{"crop_scale_min": 0.8, "patch_size": [8, 8], "optimizer": "soap"}
Rows from block 7 of a small masked image model, named by matrix and row number. Rows with one number within an expert belong to one neuron, the router's apart. Each number is 500 + 40 x the weight over its row's rms, rounded and kept within 0 to 999. All counts start at 0. Numbers have three digits each.
After each expert's rows are labels from the 100 images, of 14848, where the router gives the expert most weight on average: "strongest on" is what is common among them. Only what is clearly more common there than usual is listed. The data: streak pictures of flow and ridge fields.
# router: router (model.blocks.7.mlp.router.weight, 8x256, trained with AdamW), inputs 0-127
# up: expert up (model.blocks.7.mlp.up, 8x256x256), inputs 0-127
# down: expert down (model.blocks.7.mlp.down, 8x256x256, transposed), outputs 0-127

# expert 1
router.1:386472520508521474488541554478531485484541465561546489485529547500475436488600475522532437449625553472630502504553585497493446522547504528499460513463507545498566487542573531463422483508511471507455500482508532470595532489483521454530494540588490521508515462439424531502547484476541463457482461572450444500517544504512563516426481569520530495459485466515546455556460497459516493494459
up.0:558485457428452474483518510506506536489516481538439503465493553522486492447533465480475538464539482530489472494501499520508533526580525470431508447489486521486485439482593584467524542495407520517465489497465506486474585531465446499500507583566532562526537465554454524523549458414498476545563431559487545525473501512427544398465436496453398512529480539533512512546507577511499546519556
down.0:486519500539472524469506558515419540460526511559484442433512435429512501535535506506548430523453524530519492545524465483485446478449475461496475498432569499537436490491450461520442510456581494489487474492562562541467472509510522502566504473531492498461495537443522534531467480622510482485495489506499521506469504525486459514524492543539461456525575500424491539470471551496483407451502
up.1:463464530527466505417500488551508515462462507490492521443533529564508553553521496446499438549559532465371593541500534513492543505546531489529538456493516523556515519496507488552468485484581476508492518435533470482455523544486488506509450479428507541448481595442509470516537488496479498438508447485482475526528545426479505451553498466473475530559462519506491484465497553473482546483517
down.1:447529532467531493466445487496541480479482545471495522479476537574476529465556502431516540548419542522559446472517389472474520565432488519533514465564510450521521492508479568485541477520458394571447509529490454537504411520456486497468546570526469438523461525544478486533518555522473568467481464466456507507475543505479542430490504551520525507515522479561544536480566529520538503476530
up.2:566454546595436497465440503450493473463470584566517552506494544412518496573509505480488580488509529483460462554446469525514570466450483466589521521500477504511528548579510516530502436551559526558435529461524514479512482514475459502481507473448522539480527469509566519445526517398523529490532525520546563514507457529503529430522398489515511449526577546598510496552526506504570553479540
down.2:541505480499479480543523479503496510495459471466490496532462500496480478451513486443535500565414450491521464579472478480508541426499509528454502463500514524543466448437461575496495488517515469521495530478490498503533397602449495434528472520533483431437459530580490524570568525472469502517500443581501535463463546492472505528522548460489508479513449485532623513439528533491480429608471
up.3:466490503465512596536492541587520464447448494420488466442517462473538606503471442442528441417525406524563533505522505484526516518411508510469496594475527475469479605527524491544506496466559459502547485560481523470532515549527543443525470553481446565480514501530473464563476443487480472507516516509492562482453538461457424482576580548469480543533491477486463513479502466532534490477482
down.3:497598496530507475475502560464522513474517458445483553535494432521536459483510472480449550514505474526463512435501519536545506490455495463517500529533498460525476457520482493487514530565558517585472499511469441491610537553437457459464482384532481469428427494475479508438463465462475539500484479475489563547512537491437505517558500519503502543495449476522499545542481503481557549450465
up.4:483514518485497472496411474553415544478513499481559533466495434480551511487454552517536481548555529459503491540496548479521468506492523470556418601450547524437510516421532474512542512467562428500517479522495588516408489490545468499479455517520489522531486606489486460452480453554506469486458496486496509575545445578482503544497535479502437523525478517467457542387403514498521548502486
down.4:544477495507531507511536431542506471441400495498507501453551520543432523467502524524488526442427527559501508495480464478469510552468478546485515503472478460527574527490557501551539477489539484461520453493480492477500521565410492581474507476499496484577522466521556478555452546411441498541551520491511494419481472529476529588479477554580501453503487473493426409507493458496455453465608
strongest on: parallel

# expert 5
router.5:606474516448500530526498474427556523533517514556475538498529508484496477424451530482554477484516500490544529516475462487503422557446496574486482571490491531464528496444555531518488522496513486505498509440448448454520461518538575470527512532448441497468461479476468453532422448486450531573437500517498448438514562535478526482502503502455459492505513506535466433512421475517487552522551
up.0:493447485484509514456504495489480484419560497489588514519471387528474571504436466500514535536496525512492452515443559476474494462503505551500537513532457494526530481500517480595494569466477523484518446542577447538415505500495521476471510482523548454485463576456511513493554481479494496469488477573458538529397481440515467510508500456408608526448582476534497506483536518532402445526459
down.0:504557443501541546521507487575497507566502474474419448507550561517495599524497499485482480521489540443528486503416513498455472472467550519492547463500529530529479451456531529453587483545439413441489525522552502461468501529482450500511454532531529467497488447535480476475497469481481477441473501447443555458438596479487560523563489512458594560504458499550505449511548534573432494521474
up.1:529467524481512502520487488476474538478554531535499459476513524522503500526494473513502515569522488492541576481443536533536492464540601540558519470583491504443515413500496505470535436492563454369515449488470554520491510522360518587534515492542489500518501442480410502477474522560506544471579557486526452536547481451520576503525471407497502472516498483466605477459498466512470530460448
down.1:486500534451534499529502450545516495495555490492587503448528561547485558510515567543494484484499441505517489542500486472428463520518497492497470486544538490440543528491479518488497558500541440597473468421591448522550542516567480492475496493530465537529440491460479501449534505415516471474530541440525429500544484500518543546495563480479505485522503535433530512536452557411519491547537
up.2:571492517478571453514519463503528582512485493526466556483487535426529558586557574488505450539486528463425517435405536492513452546496456482524474477499503501544416533492529540401494499435543456486528537466471498567514519495633477453537445439519451545539545450487454468529428545499504540534402453469504480502521531480485521456528525452497549535464509514517539457491492509575477491471511
down.2:507557489501535534516441500511516460488534496470453473526508474534525560455421474515437461461487557501490531549549501494477519445476458472540513499551544528541500405439550498619521481523427498503459502493574434502534485488504567520545544491498470465510523465492558444457493462497397596482500533534535523517421554520512501445484515453489494509531523516513464443523444544491490534570496
up.3:589485544429450521506483514502530535488545508471481503516568518420553542438472566491527391491530506539511437451480524562480494478455504573555420551451470543515565466486442517488478502499545526501466522575504496421504498425505480445516496504481542531464460503530469503514552480462562468468519542499485537563486484446521402522439480540472505449475471526513451460461453448505571542479503
down.3:480567461548480419521456506480511511484481495441508485525495458459487484549473535429518433536453489497469559481499584497447507419429479443427529493510485544483496545488470563485552533573474560491483483494521476459559558528470556502508493484565466526478476535504475487482474470551502513437484538484545487530444505518456517484513445473511481505518489582459407472543525548493531521467528
up.4:530508477425485494392487515401465516561498481481429541524529493471512441490507532511478518521480527530471476513510505534503485520489529563558450531498481490561443445448544527503429506481517505513530461565463574527460464447473517445491511471480547513421509515555468456586421383479527438531493527461503551488469553541438479550479407473451490494510466508535437484501540521507489516434476
down.4:428505529488489490496448473404556463476480503460534499499532508546521604589534517495520478520522496442484558458457509476516502538405511520498502476520454508498537505479535512476442527520529499471567563496466487445521505499457527454426464517562508495485504404465498457451530538545449527532441528555489529484552499558571534500501556531485510499516471522469479514562495538511528568552549
strongest on: parallel

# expert 7
router.7:476457482491500443556501489538470463478527463589495448552522512495480476475533456509462538493486554438451512518567420468443493501572544406471502567520570482475467489440546477521466471512496542513440528510506490551562563502481520488509503528494504560546561480570531512515555510598566549466516563518500504508558503480541541454486457465450505523554465504472547515500536480487513478488480
up.0:528502478502546468439481533515467446605502544494458495546506523506484468521503473462487490523506485484507500470478478565419529498556546518466488509495542454461435515517482509463461517513461544540499517547456473556593480527457534435386505445487554538539465521485495476437498443505471549477514488531568462537545524550593603517524562470544491538519475482488533513462471505431474503479449
down.0:547470474557501469438574470520527522533535450515466536552485510464559538463464494534551491468433503520478558465405549538477492490486478476497456535511526481504534549471509509526511533481503513524469506489501482533504539593444531491538582530406571544458482435526482509487422548475475529569476535491516445513483498543468510522518511485434495533529452587476468486495533484491471447534499
up.1:468520512529457480474428565546521484488548515487497486480507446515558553497496559442519512461451493400589516433477527457493446498515510437476481547529501549553484561502557530558563444515491467558485428503532479531479528478490503487606491504548511517411527522580530549458463504488431608489420586500472500537501455515524430524418508487485465529579492507452480478529449498506499493480504
down.1:505442491495509464585450534533505456485459512437491449493560507512456557469495452500476529491541505449525446483520493502544478471468551407483505502496518454506491512499488448439462560509541550462586509554478492558512513486474510490522478519545459512541427464492499490485540528477461457459550494469488484501508509507460564520469490550525508484455454527563587516411451523494497531459531
up.2:507505483551480495486471512537563462443460463526444503547554391480502490458480529488555506510532461571517478534514520435564545519486525533530568470492475517491501489500443481500445503500489472522457458469542518542469513404591472523485552551528444490478511425528539558465525494469502497565488526492442505514467468523540536553531490495492483499457502496625486476432500466470491507612481
down.2:496503560535488493535469504558522454504554553481576460472533578526585543527516513510438495558441521504454498528447475495476557494490551484478492536422425548544518517471541527502462544454482480498519526590498462486521440410489531488487564520398534536490562474475432488479512502452526566523561455468454493510540507483460495469498564531535510420539516525399498448475480528507496447491519
up.3:508493472533484549477527465426515420538470514437569509443473503507566541506554535579522493512504549546572544506444451458528541526487519500566523489482498475523503463462438511480546455472529520519473521512473478484501496444492553532448519437555439471551422531566521464548500553462526493475550489532559544490463531483523453500508452391510479482540516462489570515540461493434538523572453
down.3:573471525494487539468523539568486475518473452478510413530557569523471503525426476529529472472459487455561432464465398428536502440486541516472522510504520476553546659557486480503495460513482454510563514539435466509511557577584507524553490468455516541542504506458519539499514394491561443493526527445577526561474518485479548538520607479537515474455476503448511532433510519536433465488443
up.4:530484492388486480529469463493461566574506492525471516491463558495489499466465515484479424485501545504518508480538545458488540491484491464502502541534516438518450529476508473454488504552465489483435505497487469482521556512618512470507526506537487500470569496542479531443442524491519491552573516484475499510537504451509359499483502529491502489480464500479486519390489505462515474499399
down.4:458491541540474458544508456534443438495472644493493556567526456554462471532484489529555500489484466523460524422556445580520519526505493515572473556571441445508571522451475479524525502477602488531442529518513486438551452547464460537498504516495464514439549508493500500486527496475488480487432473550435501505481520451486490510530521483497464538536603523513500497527500433521483499471527
strongest on: parallel

# expert 2
router.2:474436535523519528546470508492466542510507482549478530517526521506476423572472505469492456517477586497486525464553419444548519519487443560473473476508545450512502497557468452489494491437513451525476482489462495511446467511493510411581472470618543484523530485506547542569559542468502527421453454441463554546513516429541562462452493469564489460470451468550431522518516437460580452512471
up.0:491532519501543523548445545465474571483504480503466481502458513498482477530484535516529555476431538556575434555515491485459564547439493470529526509504557528671471497531485488528491507547509528494516498478479451489536436530492429488492459544483513455499444521502529517453473541448478469487580467528543478489508547543577589517457502452601518489530512523555497489504491475468479499510477
down.0:520496531523565482533522471526474475499529480411488464497475520453454521473477467506497554502509492462491522482425471345524540486452453510489525532529489528471525473539614522494492446475502480406494481506484536552484536529544467480483465483463459504501554554573601466494457492495489477456497567532450510467505444510530456472510522479526499538460542482454494512518435524496517542555566
up.1:485561461535565455484441488493517498533516466471486456470541565452544558564495431508413490429526530532449517441532545511551448518566475485498584440482421501478495531525584536523494507443492483533528497513451516499501499504544489466466473518461549509460529505474468474511484540482484508526487530432507516437559469465423523492546472504545460479501513523491496502475566565459561477520407
down.1:509434540469448491433579541466493533533485543453571500426469559436490510495586533530536548514554530571524475545490532514536520434471460513563480473438458543543474538523520522520520543462499617415452481498471466542516526550519495470516449546542520470537476516483556549532456446527481466550436465445435463595505492545470459479436560482449501534463570497551497434526479467550570510486551
up.2:477425459497493488511463520429511501534540481510513492467498431543531558544486518540483506572472509403537503527475572544470587500409535510505471481462519542444529504505477499519543437563460443454543507508491580512445493485518476464540529497442472508508488426512514527515504501511464462536542559439446463478406455497581466430508592532531528571463536511529473509472472544545508535505447
down.2:577525432554497498543512574475407450542536473559499500423510496477511465453432487462451478563411539436546601530493565462552441527459508480533582481416527513454487526523472527491475500533463487469456487477478482483481533514529491476509501499492524495546433536544509509525493475523538461488491550443549525433523460545612515434508451482583492526463545537501551516529432537452510547526504
up.3:513475507472604522504539503555604496485548479500474524453549475534518486570463500503465505556491541466545546502447528562449529529547548471552546552490524618397497548534493473460453577504506487466504524485507469511469469523541485502456544497543491550557529516521470528479544545481530503501502559497480489455451398438530419489541498458545547536507513520504516551581516459457557438474472
down.3:488536456471578543480507489528466549428583503458517568553474555503441476470564532492436499535480538533481481498485491402505460481472463512499512450540426567494452458434541519475482501524508501496486503485480526455473533485486512484529544536536570479498474459435514595506503504506442508508470530456471404494508494503481514465510462487466479506496494537495481506396479489467534430484601
up.4:514502475512466537532473521516502469514483501469607484426547455518495528434520494511504581567476456468594514491456439513526468507444482447488517477515516548489454529567502540488483520482439528567543470578487445539463535477481555518548514441500476496571539533546550465489534452470449528589497465525509467491474524475521511496488545503565489450440428551506438496508456592465507517471530
down.4:529521503447497549520477484483445505454535613519444403488484463482480599541493517507541480507462532519498586447512503517524513505441462492513484557487442508518546507486518471458493467495516539488585504436484465394455464507622513497467493511547505528549522463563549526505505445463432523473503442554487528527479570543504492463443522467604492475457463482529474517522541466495474494531496
strongest on: turbulent; parallel

# expert 0
router.0:481450506532527585489583592492447524513480493426527512543523544438482504484494479498564568528501469451490607464482509514544477525472509550413487509503465421480526519516474483460531535445469479446424464565492410564444555497511479541518425509434544527545538562512517474494480472535502476508570523518494545473479469496485390492495470535518486506501559586533418412442515470517517472508517
up.0:481558505516485514507514481473501536524416563463489519458559423494483483532545547454528567471508453474591486494494470601538449425531483472504557506490550484531500419489484547476580471454558545522443494499513500433483514413488485481466525526500432472503531499483520440529572545498467488417559562515538565536480577515530475458523492491419484519497518524496465508490513503548574482435584
down.0:519521456523511525519550501528516502462463461535501563454492531503460589516466539544578488496501538521460490456444541533474480563469540529602534489556551440456493490501518534532481532473497543488509430523559522503469564520450471476471513500510512516504492494504522560466496566469573440516483488511517445468507481424482425514472524420470545499524585499476507424513542476503567450523479
up.1:452476471480485545445468533565540548501534539503512578496451508505485538498510441482533515499479518513507507510522484556470596461444492495493476471473426522479553492463490439524592533577496433458509538505540529472451549477529513501560474489491528513513525521517533437442466447474452436560479549502411465547527467522535491547549485392440462529512463559497492529458486464483545448545519
down.1:487456556473438505493444520418515459536461496502487476517511443500543477531599527552451509515541473465540492502484511505556507472561500510482566484485479425548528508468540477498485483461511500486515462562504538487488470508560471579469483541557443473578529536500383526526483486525508414535489498503426572433464480559481556500432556491473493481441534514511440428538585536481552523541516
up.2:514504456460468489505525491521527564544502543498524587507495514535513496522506558478524481487451465532521561528491618463414464491460494496612464513462468549499556535399515509520536517523509468466471489543455501525536506573461464500517530420580554472463479488474456465480516506474441467486519501541485530517554518528495433500452442514510391476417414546520446483523526481534487512474486
down.2:573522508552524499505459603506446495528448526589510520404510495453491505539554449466578480503570514485551496477594511499486506524550505554484528489516494557526511525532481491487415577438526492515493506363597477509437509488488494531584568508437451469483508470552501524474497477493499523444506441524482476481430603590407494482481475439462502503490502563495441505549406486601408489513460
up.3:480466468509568496469498494478481465494545530462535392515566589437465546572473558509491524505511520516458479481546565493529515488512422552479445485504518540523497467477511503527531517479539425489469520533569493425480505449531489411512544470470501543442458498535481480538530482426483468503527506509520502530442473527563568495497484453476579456503452466502517434516453507507516446570463
down.3:484474438498419523513490541523597512525492507508533545455496547434526491506556456453523545475508475524442481514492496519493500524577478456431477491507510522488466466547527490429482549440496471458477471462496575532600558530456442556510504536563446502483472450532496528509528464514543594516467518486453474447469494557529497558511508515454583508533498473539506439570601472482521530484481
up.4:507493447447450478486546399570491470518532551512492434447594494456468507536473489466537527483505519525515514568526475499534491465507410546543496449512520538495477447529458432558514544506507475474498582486494464562482544580441535500504515558503478480520518430495562512525431425489516442506539542565478408417484536568502426551515461514444479526475538492521429510554469536513528470527519
down.4:419549512532466514461519526543468477562465533537507444547474490424564502527536486447498505533573467579540442517486457554470510496504478459503468568499496502508518630502411570422460492496464517537545576531402535513554543497522491517509512533505482492397478546424544518412492524555534411522453521470518442485523480503456522534486553490474499511480550447490470502512503454518534542449468
strongest on: parallel

# expert 3
router.3:469538526498516471516493482422514449516570513494505545567478531539485510501506506555524517600401431506488515594405526527501506424573465533514489514563568438444492504556559484524486408555504495499531492472543475505479458543488438500484494459534489505520496507539497451480527505495565486494516466463492581459495405519493485505554525530493479597493498482506456556551485616370565556552512
up.0:529496447523452484489467515553489519507467495472449509549486510543512502453546483537459537530532484436458528498520478530470530467506564539562541490478541560537470421453498522509568556539443482543487487515497472558463525486524504539565515450537484488516502479523551433435541507444483426487528373449487440477490471486509541480429476440395523475508504488494466436455570532445463561507567
down.0:509542505414454501469522544543529480523475422478482493404486505446497443535465481496477493498462506542476482523446447494490578434580456500457463466415460477506559457488536497499485462450487536456515465495555545511487539499469513446420519522473516557600559473478513518551526441504495478530490527548517482484415498521524477538540482473573448501425576467598552530498449529483532438551504
up.1:485475465508489590483543461395509491555466512530548506597538506509432464443582452504458512498463538514486523560481544542493530526454515457506535466501505556485504502527541519600450476531494463511504519461483504569521535586462370517532587501513455543437454450514399436548471530526562539502516476489539489523402503511496507516529512535509488575496517440409550510525421513556536485528505
down.1:524493559471541472451455451481542517505505563442493457427581505440505507523514531477544500504509498524453467424579456541516460548449458445495466565537477475455458459457513481539601461512546483530517538491552534443511523532537580514475551492482516505490479489493477471443469551543477452523494529509517521579551528423535418518489452461555466496516520515509499546492549506489450546410523
up.2:478527425449539528537497463565481492510567427480471524547481520490516497490531534496558498524502519486500483558487474543506426529429466430566461467594470488489448544539513522491456504437478480409483516557484522505535496491498534497543425496524465453460575508612511533523486523549493535448514541488483537520490461524494542512465499415528581451498494432554469553562488506485484504438528
down.2:488457530518548486470431508475571475471440548522491452510463460520516492565471483541461488509426525527475528495491514538500492504493516494458468516504565466396479522459491474499426491537514513525568437523478514519515534453572606532446480519448595438499520471462471443455517499479486435448511459467532572479457535475487534469539588522518453495511527531480550457504614526474474489466481
up.3:480531520495492506551463527495510494524557528470455520545488536435498440508489471524531532555425432553510540473484585465530451535515549431478460563487541498466544513496470538509514537524498479520384553461553554504513480445425450567465512465475455513500432527498485590510531486571446482533466506475485536486470496559460459534444482476504521436524412484460474564429488519482636456514563
down.3:506447490505530517517472510532499508437572460462509495513511587514516507580496593507480463503425594513501553549464525497539428579482565495472506607465504486487497518508530455501489524473460485477527451499527400459491549480588464527538534481509543499542526532473511521468553432494460475481502491482484592497531468521499512499475479460568465483558544454407523479556483465507485538488491
up.4:539495465531526478491484481537502546532535474496504466487544563473534546514529528435497506445551543474498552468435559550472515462468513449501513529464497440570540511527469543591478470528468543524514437401601549532454481447492442532512534514488503500505538587551522577490487577455530502506465478458560496459478455505478505518521482559491565439509485522407478539528439459458581534537533
down.4:441566505563486465465527483477476467524453506466507488522456515554538426554471454450575420468495452521448516511487403494487481455494512502433495471509471559472508464547565415511493506434476503517481491477482567471517539530532508512498491548544505509495437515526510487543501510476471600526554486548431543556512468476538428488526547536499480523442538455551507433564545505570501462520506
strongest on: parallel; high contrast

# expert 6
router.6:512492533451490550436439524449559502477451529502534508501470453568536554482526527539500532476510460524440474545396478428475501534446517491460515538487585511521524444531451448466503442488487538541437513489460421470513473416522521465500506472453504469498544497546560481572429569526519532499533533486561526449438425491523498512499487506500492421514533499508508498474522471460512436574491
up.0:524497443544545489416550509552480523517554534529519553448529475472513456488468434512525502521495554495468534569488463561499457436505484539446475558494491432472612489477540487481476471489555457493468443515485501489537550497531598526465512532449453543440538546498402480519556552488532522510429504532504464494539515597507477497476535548448499547473434476465454486479488481559533431511527
down.0:512545596526473482495453489471612470517509498450535452534524433513552493464526553467459521530450552524591479462502511416443532529490478535511518575439520530577477451540502510439535515512565515415509542473500446490581459514538558485524484472464510528465469505526528499450496449468437460554483533527505534471485516457522508448522463501529448503500511455482487516579463521527392460499506
up.1:494513448401473532439529449552512543526499505556510476531477483564451514605468558535527443523532435495453386492529505477528506473502577522478530528504532439497506411538471477458510526469492542498475497520493533499504498504456531496577479454531536488560502558471428467490436465450567479557476508532481453474469554472465607499512462489494454475476452511545460444470493477513489497498545
down.1:532511505516501467530495596465526458526523427471474533444491528455520481440514481485483506532466549532462608538486441527488513530497467463506548455437578557497500501486473427544538500495519525534496448471480461525554541468544437497512467499420459530477492492507510472547515540533497557426541472537491527489579491511502450488491524551505554538523522481525532524464520498433547497484471
up.2:559465450555529478596532513560493396519513462478504531543465552538426571474534530442511548410489441435586444504496470462556511565496501529420503546567519411464492507468449530481513477527495551544456555495492509386497489524516530489518483559501516462563493518551471482575465500510546440544474479483462529482439552481580503495476516487541475470536451418550485475512424505599500475507468
down.2:524513495530461548414533441517521466499529454528405510484514516511485479464537523554478531496455543475490527483549435470482561514482491516479501602476523430494540553506517453469488465566471435491490471519490641503443545528554401522488533544428489539518568493561488515498580561501498525521424510514565507462499454539526520483491522466464526446527489483478468473404500521466462488534543
up.3:547468487483462431496502434522594477416509570497544435500485532520444571461535527486528468494539486500462510479464569551474545495493526541494509436517573510529491547513548471477564434511486550464478504546495509465490520501547474498486517445489503510528577457448493474530443501525593434450544563509527542527504499534492489528449490493502556519477539510520514452474507480487500554494527
down.3:613521445486490472485525588532483491515491467494469490522498475459560415521444544486455544570480505534479515474479469478525485529488486531464502544547451565515490531424475456561437583475520492498568540448438493564470471494491484453491543574518484555519449539505499517519516501538411576521471451503464502479584500439499476478480560566550455544493528483571550551487447531454500467499503
up.4:563522435499447436503489561436538535553508429539470567513500495450484560399519538512449503470506514494597467480498545491502498430498515490539544574520471519534454495515511495542405433466460495433505516466473490467493536475437553449460443500477502527531476505493448517402445497447584440525504547478556481530535526500532560503463484524496497501563415461469458525531481478542559547481543
down.4:516483466489514513553502624519468485534451532457573452455432534450512479554464487508493495486482478497534421502497487492496483474505481478520482459529555499439546467491443483524488546444470488498507531607453587543446533504548425493555521507537571539511520512464523544490559528514499563495461566561537519470566453442424541533527531553504559439529485549511535515474512524463505470478542
strongest on: parallel

# expert 4
router.4:457503532498485514515564518552479444521438444556522492497568496478481495445535523457505435507478564547476455538467476431503512503533525486473556450459519492524472483419485455476523491497482446471514508504499489503504479546568501505503474474516492559530489485491536492489505464509539471527472449563487501565473502511440555506513530529475515493440497459458532472483483541481505520461475
up.0:495515505519553518432524499464541499502425519477476459477559478538507531443434569533465484477440502514488402460482527524514514538513584522521599493572511571505460502490451484547567519537469458478472471509523490491414453549552509445481522514459500474535497537503461545493463581483482504533523457548507639505533467548530541484478509543546533542487457446427513533525531527491510491589492
down.0:489517515577462417523501496470448468436550547571494549489554513476545507545518492470537503525577442485553498475484472530528482474493488564491505526457489488546443507456469551455383486551512554479515468607472489533547450485464481531498508529514481461527494545511535524541475487495462521511476556515552447475549499448461460511550485478505468509530499449443492518419488461564533489430529
up.1:555512479517520580490505528488462491495554440487480513466525384486545527448441524477533522508501578548496494457554470484518514515499478474535485595447437480494465468459453516513451477486504457466484573508470520522463534517449514431464468512487465424528548504521517379474596538487534418493433541507504487436528532515505475498544452527444469461464568568441557577504509559447525491450481
down.1:512476462491480426547478469449483510498459517530524552533467505537504494475475527501440529469498509425537455542492434547475439504522554524494462447487462526500503557491546507563437524473462416551507520454540419503520485456449522475451428488482548541501481433458492556548535514483508490538458486447534479574414481497524535535520508503572430602480403578514481539530443522548497465418486
up.2:486570494480494476479518493506454443531533483536537532483484456513554519494490390454567541529551507539487518510447464539478582524434496481462559578448488464473461530498544480420542468479531518502505498538475525509476555478545508526490475479449476489514512505438453514521473543523513462475479471566459484491502509519569478556552528406441557463489498541536481506501465453443545476586502
down.2:450507527460556439465484501530485495531514483492479543481485570475491495463515510506597530482523480511514521439502471539533481442553447453588470447520515530503503490568413492600489501508530491549531438549477474477539416515507558470552493457493440466503487544480490457434571463476435565514512564481538484534551448520499472452471502507498456538461495512506574567520495534447586485536517
up.3:543546498471546533495510482489539492470490484532500442524511503493620466477521567511500451469487573568498475467526481507468510549517499534573434557558484529596465463534480487470534460453531500471516489481463429498489584485524513494515480494540453455490515449567451524501446507509495527493503551482558496543470476476466559572495482479502565497550542474506502502503461509448449486587483
down.3:465602470458501509536503455504497528541560499574492495525561438521498508535437472530513513467537437517486485471463484535531480448476475469534477577466507504516504566505493531559485458443444473406522547555540519509468463487497542555425576485515493551454462480459494437538552541483492449534498491475460520469550546508478526461449454440454560508473515425513465529451528557500473526472522
up.4:493547569479457502460529486492470476510471469475484494480498537448504558523515580449529535470465497501471572461489448487513529555520503494509530532480485523525526561467566476468510580500554514507434524488532448538426515481423460446520471528470403509524487497512487513511446591542458553482578491539414416464521582512576505610475553538489450444533541520541522487484421567523435502443497
down.4:535443437456524503530538530513568486466469606567493482490513506445471470514510541559504546513470459473462517555518532444542509498462493514530546537526432576508461452522466518489523557478493516437508497435543588485569527541449492490538454551467412411457540516420541530473525469453542565483553517481463461422506526553583515472476540409526449509540516515522505478450526485552562519421507
strongest on: parallel